{"model": "model that predicts nearness at each pixel", "dataset": "rendered dice on a table", "train_examples": 145000, "image_size": 64, "crop_scale_min": 1, "horizontal_flip": false, "translate": 0.12, "rotation_deg": 5, "color_jitter": 0.1, "encoder_arch": "vit", "encoder_norm": "layernorm", "encoder_norm_position": "pre", "encoder_activation": "swiglu", "encoder_mlp_ratio": 2.67, "encoder_head_dim": 32, "encoder_fused_qkv": true, "encoder_bias": "all", "encoder_qk_norm": true, "encoder_parallel_block": false, "encoder_inner_norm": false, "encoder_moe": "top_k", "encoder_drop_path": 0.1, "encoder_num_experts": 64, "encoder_moe_every": 2, "encoder_expert_mlp_ratio": 0.5, "encoder_experts_per_token": 2, "encoder_shared_expert": false, "encoder_patch_size": [8, 8], "encoder_conv_stem": true, "encoder_layers": 8, "encoder_width": 160, "encoder_positions": "sincos", "decoder_norm": "batchnorm", "decoder_activation": "relu", "decoder_widths": [64, 128, 192, 256], "decoder_blocks_per_level": 2, "decoder_block": "plain", "decoder_attention": false, "decoder_upsampling": "transposed_conv", "loss": "l1", "targets": "nearness", "residual_init": "zero_last", "optimizer": "muon", "muon_scale": "match_rms_adamw", "learning_rate": 0.0037, "momentum": 0.95, "nesterov": true, "orthogonalizer": "newton_schulz_5", "adamw_lr_other_params": 0.0018, "max_steps": 10400, "batch_size": 192, "epochs": 13.8, "lr_schedule": "wsd", "decay_fraction": 0.4, "final_lr_fraction": 0, "warmup_steps": 2080, "weight_decay": 0.2, "adamw_weight_decay_other_params": 0}
Rows from block 3 of the encoder of a small model that predicts nearness at each pixel, named by matrix and row number. Rows with one number within an expert belong to one neuron, the router's apart. Each number is 500 + 25 x the weight over its row's rms, rounded and kept within 0 to 999. All counts start at 0. Numbers have three digits each.
After each expert's rows are labels from the 100 images, of 14976, where the router gives the expert most weight on average: "patch colour" is the nearest of a few named colours to the mean colour under the peak; "strongest on" is what is common among them. Only what is clearly more common there than usual is listed. The data: rendered dice on a table. In brackets: how many of the 100, against the usual share in percent.
# router: router (encoder.blocks.3.mlp.router.weight, 64x160, trained with AdamW), inputs 80-119
# gate: expert gate (encoder.blocks.3.mlp.gate, 64x80x160), inputs 80-119
# up: expert up (encoder.blocks.3.mlp.up, 64x80x160), inputs 80-119
# down: expert down (encoder.blocks.3.mlp.down, 64x160x80, transposed), outputs 80-119

# expert 33
router.33:503510509481467539530525534527478510516559512511466484497505465491516489492541506481509468505507521498522518508471482517
gate.0:444473511499501596438472483507536478490490525528526476528495472493499504468474508511515524484479491499550519511501512462
up.0:570497473461478492501521499483508481520486511489462475501495516489542454525502500540483444508480464514486472521507485482
down.0:455482489470476487479542521488506474551509497497532524528503494522514514556510482505496507512489543526525533511481510524
gate.1:490519513514510577527470505503432503499497464479554512486480486503495521518497483510474456511486475500462512462483507549
up.1:523498442490492527514514499498472510537490488542508501471512497498481532490530544434471525485509464477511506540498492502
down.1:531515514530529514518495524468517502503475493501555494491482493533456482495519527488480528501480485486485484504472506459
patch colour: black (80 vs 13.1)
strongest on: dice: one (81 vs 33); total: 1 (28 vs 5.5)

# expert 19
router.19:535513498499462530514527495505487514541501496544478509536497461501488512521513506534465464497501511483516498445507468528
gate.0:529518489454555489507466523494481450544498541538531544493473505480504504476534478493523550464505481511490509480490480528
up.0:453523503525478520502514465516511529447486463463452486510490507513473515554498512512488456519490497494548490531521525462
down.0:507493477514485495527453513504558517452485480521475468543470474521497486456451533512491480526489488499500507513515515461
gate.1:470477484491500488458497502505525515457504539521500490557514471500494533571501544499529505524497469496498496524517475453
up.1:451498511497542486455498495491511511488500526560507543535516478510497482577503522517489505529495480492524502522490453484
down.1:487489452498522482570477518510491473452448508495507499521474532493530494503523513485476510486479464501480442508478493461
patch colour: black (50 vs 13.1)
strongest on: dice: three (62 vs 33.6); grey die (40 vs 15.8)

# expert 48
router.48:478467476497494505537505504481489474536530498498453474528508481490466485478541453533472470497499476508518512496535532540
gate.0:483448468500502540507499503515528461494492438447520471506494513497482492485522486521516436527497475509473489496516530516
up.0:514538474514495486467497497486548501518499506478474509504476525485499503473467444582495487514505487532513509488495472517
down.0:501485499486547490476529479512511534523503499519518500465504532519504522464496516502523534485503528540473514514441459492
gate.1:479481460500501492524486483500499503528515484540458485491449535501500463524488503543459500515495488456487557513497491532
up.1:517513511459483494541519463517542521502497474554506494518502528481534505459507521527490512499521497513506508500531489459
down.1:526515540528509510495476515471567491515476468511510502513497523532465512539506532472513552458501478467518500484460492533
patch colour: black (42 vs 13.1)
strongest on: dice: one (80 vs 33); total: 4 (28 vs 9.4)

# expert 36
router.36:493512493519487509516507500491495513556528486542500478534516532531488533500519488488444471502500502495482440491463472519
gate.0:535529527490545488477448526495509478507504465529542486484496501499487484520474458509535471471470490492484517531527574487
up.0:481518520527451532498539472469484492469482450506466520528534463510505512458515502506498461535501462500496514507483420494
down.0:541536539508482494468482476481518508494558547491490574527499526447505511491482502523467495467485512500496503498491530508
gate.1:493537559507492448483476475468532459475510519492498490523504517499493515523456518504506502482499517549483510549486444492
up.1:458438492480537461487502490501488515492505503527546491449522503472467447484508462492538501475488489486531447465509467485
down.1:521460485522477462544487483510503528525465455467509495476433540517530488466513531484498532532464490455475473483504522504
patch colour: grey (39 vs 17.1)
strongest on: dice: one (98 vs 33)

# expert 45
router.45:513518481447474488498503492515476517556535521482464513557491480510492502490534503524467495477502529513493535489517463500
gate.0:521486463505474461516506543515502432491513516465485496503511515499497490458517433500516504489491511507462492504522501517
up.0:501511502485511456504517510502462439518492480521479521452509488517508475478515464492492516473487531517520482504495504516
down.0:509513478497448528524507525526529482524484495518473468491516506468466501508543559488474497515479483500502511525484466496
gate.1:507488481515495459456498500478486500492514496481469540445548470503480507536486499539457520511520515517523501525482511453
up.1:495506484498478457492483508478489514498471523496490550441521469500466518542530531536482525466522492508517477535460533435
down.1:576510499493485462496504522503482463532473487499534484513483482450503493515461479513502501552463512488499474435506501540
patch colour: black (31 vs 13.1)
strongest on: dice: three (69 vs 33.6)

# expert 2
router.2:497506504523473497499535473509513523466496466512487494495467501481484498544463486488476470505504512471513485480525497513
gate.0:504498491468493477495487533523521488540489530529512487510479514505512461527490507475493488502499482544492456482505557540
up.0:502451508492519473486499489508520467510485539491494522518477506510477513528543560517477474490502497523476527512496541503
down.0:507493513498489505485490448506520503495491481522520526493506521490471548526513476438524499545518567521473527511502475486
gate.1:521509496480526489536486548483509494540525514550520462550504499511496515468512476530516469522521501543445499543482498535
up.1:467470422514515498481509509498510532488508489480511506499541513505472498543494490522529542514481494469485475492500491477
down.1:500532513532480519499483534535531480477491507526457558476513502517479514515509511494483483493484504510500449547494542513
patch colour: black (42 vs 13.1)
strongest on: dice: one (66 vs 33)

# expert 35
router.35:482559458491489533484517495514465523537447495506468520534494478504518496479496461525497458495509500534483478493480474511
gate.0:492487444493498482547496500514526455454499482545515462499478516493535556488516502477502531495505479484487542496483479455
up.0:528573519496486498477495492482521498537491509464513533503485499497480492462524520492486496504495519478503471533509532501
down.0:526536474497463564460486512475480483520506508499507502487491497450473493509478497545487454453475473503493502521473484498
gate.1:451529489505530494509472494492497468451504510496479536487471499504461541526520461478491513554487502529462483499512469482
up.1:487511508495463485505502495509492474490504557488493532523466503499500499507484478495525485567494518507469483507504513481
down.1:527469504520508496503527515562466490508469509528459509515507519420504517539454484509532489490511529592481524476530487529
patch colour: grey (38 vs 17.1)
strongest on: dice: one (100 vs 33); total: 2 (29 vs 6.3)

# expert 39
router.39:508475484446492517503500482502477462502519516485479555540510488485514510498482528515453468512498526478500502490529472522
gate.0:514532505518509532491479510495520495478502511484520520483519469494490502455447487503525490438469506490492516540515514485
up.0:520462464537486538468481526496493472517514499516486493506532505486502512470505505469516543468527511504458512480492490519
down.0:477517483539537494469488479564471515469537511521451550519494472507463487499502495538474507457493493532514489455494498477
gate.1:488501493473449507456521485515473544515479510509509487478473572490481524524505497549485491491505486489467518534509494520
up.1:455496529486495526515531495508507480463507512497470507476539521482493495487542497539507511490507498486492484531509521504
down.1:543470488508460509487505477552484538462482512501463501515486506496545494504449511492490498488544509500540526518493496516
patch colour: black (41 vs 13.1)
strongest on: dice: three (91 vs 33.6)

# expert 25
router.25:516499498465476486509470530449541505496501528482507536535506495492497531549453518490467474576533483519498493445509477540
gate.0:450520442487466493506493509524505532449482465488478479490464511503513473530468520538503513505491480523455542503487513550
up.0:475528497548481526535496522498479494509510482480464543536502527500507499534487470494514505465475499489528505501514475516
down.0:507537524461488530487482485504483483565497477489464530531498545528513488494468521452458501480535500500503519568495495491
gate.1:531489487474445509506517486493472457510516514479529505497505481502519473465483517478499471490487500491523490475480480460
up.1:518507469501486503471483509494533508536505518559508503567480509502522545491488502529522511489500486476516506468488487466
down.1:482507526488462507542509538515533520472504452497511443441525521544532506491510506538441504433500512478491503474497509487
patch colour: black (91 vs 13.1)
strongest on: dice: one (78 vs 33)

# expert 63
router.63:497496455502517500489484494484489503501485494493537471555497484494499475498439474547457455511503451468478479508506475528
gate.0:512492500476510512494503488518497500466526486487502501495506505485489465476519496467496487551508475500539456445502457513
up.0:540467496497521509503515526508469517506529507475487482517498487491496501486509474462479502520491519524504485453523465508
down.0:479478477464469510581519474512464510510471527537511506516499494504501518535508499478505510496505492497527520469532490473
gate.1:506476533520502512482483455475534471525506494510511485544516507502502529489501449515512437515478489501509522477521506465
up.1:496506515492463547472536488505510452465510501532491504504444496490505477539483496475507463544505511499494513482516531494
down.1:481497484489505507521522494501538499480508518407489492486457469467510530480507490489494498510475469534486471517496442520
patch colour: grey (37 vs 17.1)
strongest on: dice: three (83 vs 33.6)

# expert 10
router.10:506524480523462487524514493515488500577513504520475500519507510533478527480524447548481445469488527508485482474517486541
gate.0:536528503515557505494501483490510515550520495497504447509490492497510477502484490487498442486511495527511421503521481522
up.0:530502462470490557485464524493505522469532515577535522517507460509534509459497512485473490479482490455485533496499516533
down.0:513478480462503511512477490468487509494498490529477516471478505545513512471580480448505501534512502520517504493502457506
gate.1:451481474505522507521490510517504481459483486536503447455490519496502519479536492512497480454484489491508460493505532460
up.1:525500532502482501516513482478477530533496504473476555540529485495487519521461498516520505560506493509519527529495486528
down.1:507468458522487458492508490516502497535481522551497466474532499564491455518554484491476511510524512489528539533463500515
patch colour: black (43 vs 13.1)
strongest on: dice: one (88 vs 33)

# expert 34
router.34:529529457508494487514495526515475531512490530506423507499516435489540493535482503526461523526490475519480501544532525516
gate.0:467493448501522481479479476529458469521517518546521515481455470496509461506540508474491506474502519486523482470477518450
up.0:495528512465452542496493494505477510499504512513549496484534498507517496567555515499494511466495526542434491472476543488
down.0:546478505459518478476519456487433505532507549531508490552551512504501496495518534507502512494504522513499501514483525469
gate.1:525465512510514450507495530512456475526520500511488516526496454510506447464512496556503475471488461499515479539519526520
up.1:513488457508530490501521472519510461502485519503528484494477509504514462505483528478525481486487474514548477486530532498
down.1:527559544542493497517476492503502489493508531541490501481512503472482475509523506517522498525500492468513544502519499499
patch colour: black (48 vs 13.1)
strongest on: dice: three (97 vs 33.6)

# expert 57
router.57:506505518493530528507491514512504525525534541511481515528487503509494501491479498474497511514477500458484508443542492496
gate.0:483505508484491455506474508472494481497492512498494528538466457489519485500448442480492500489516491507518520529541593463
up.0:501469473491507509512521497522478563475513462524530452503520482505494506531513495507522510446486486476497480523464478512
down.0:492449466507482503539480495517461497514535442500507501496524503445494516487532491508492537506513509470500506503548473494
gate.1:496522496511494499466492535516505497490487501493472454514484499488504490420487441514467501495511474487484510481529496480
up.1:525461509512514495487524547518510483498470515478508512537451473496504528491503455451486514490530447461493536511514480496
down.1:546489537526460517546508502482568491563491528509487495534546471535469490512517497467499482522511465463517514490511494503
patch colour: blue (39 vs 6.2)
strongest on: dice: one (66 vs 33)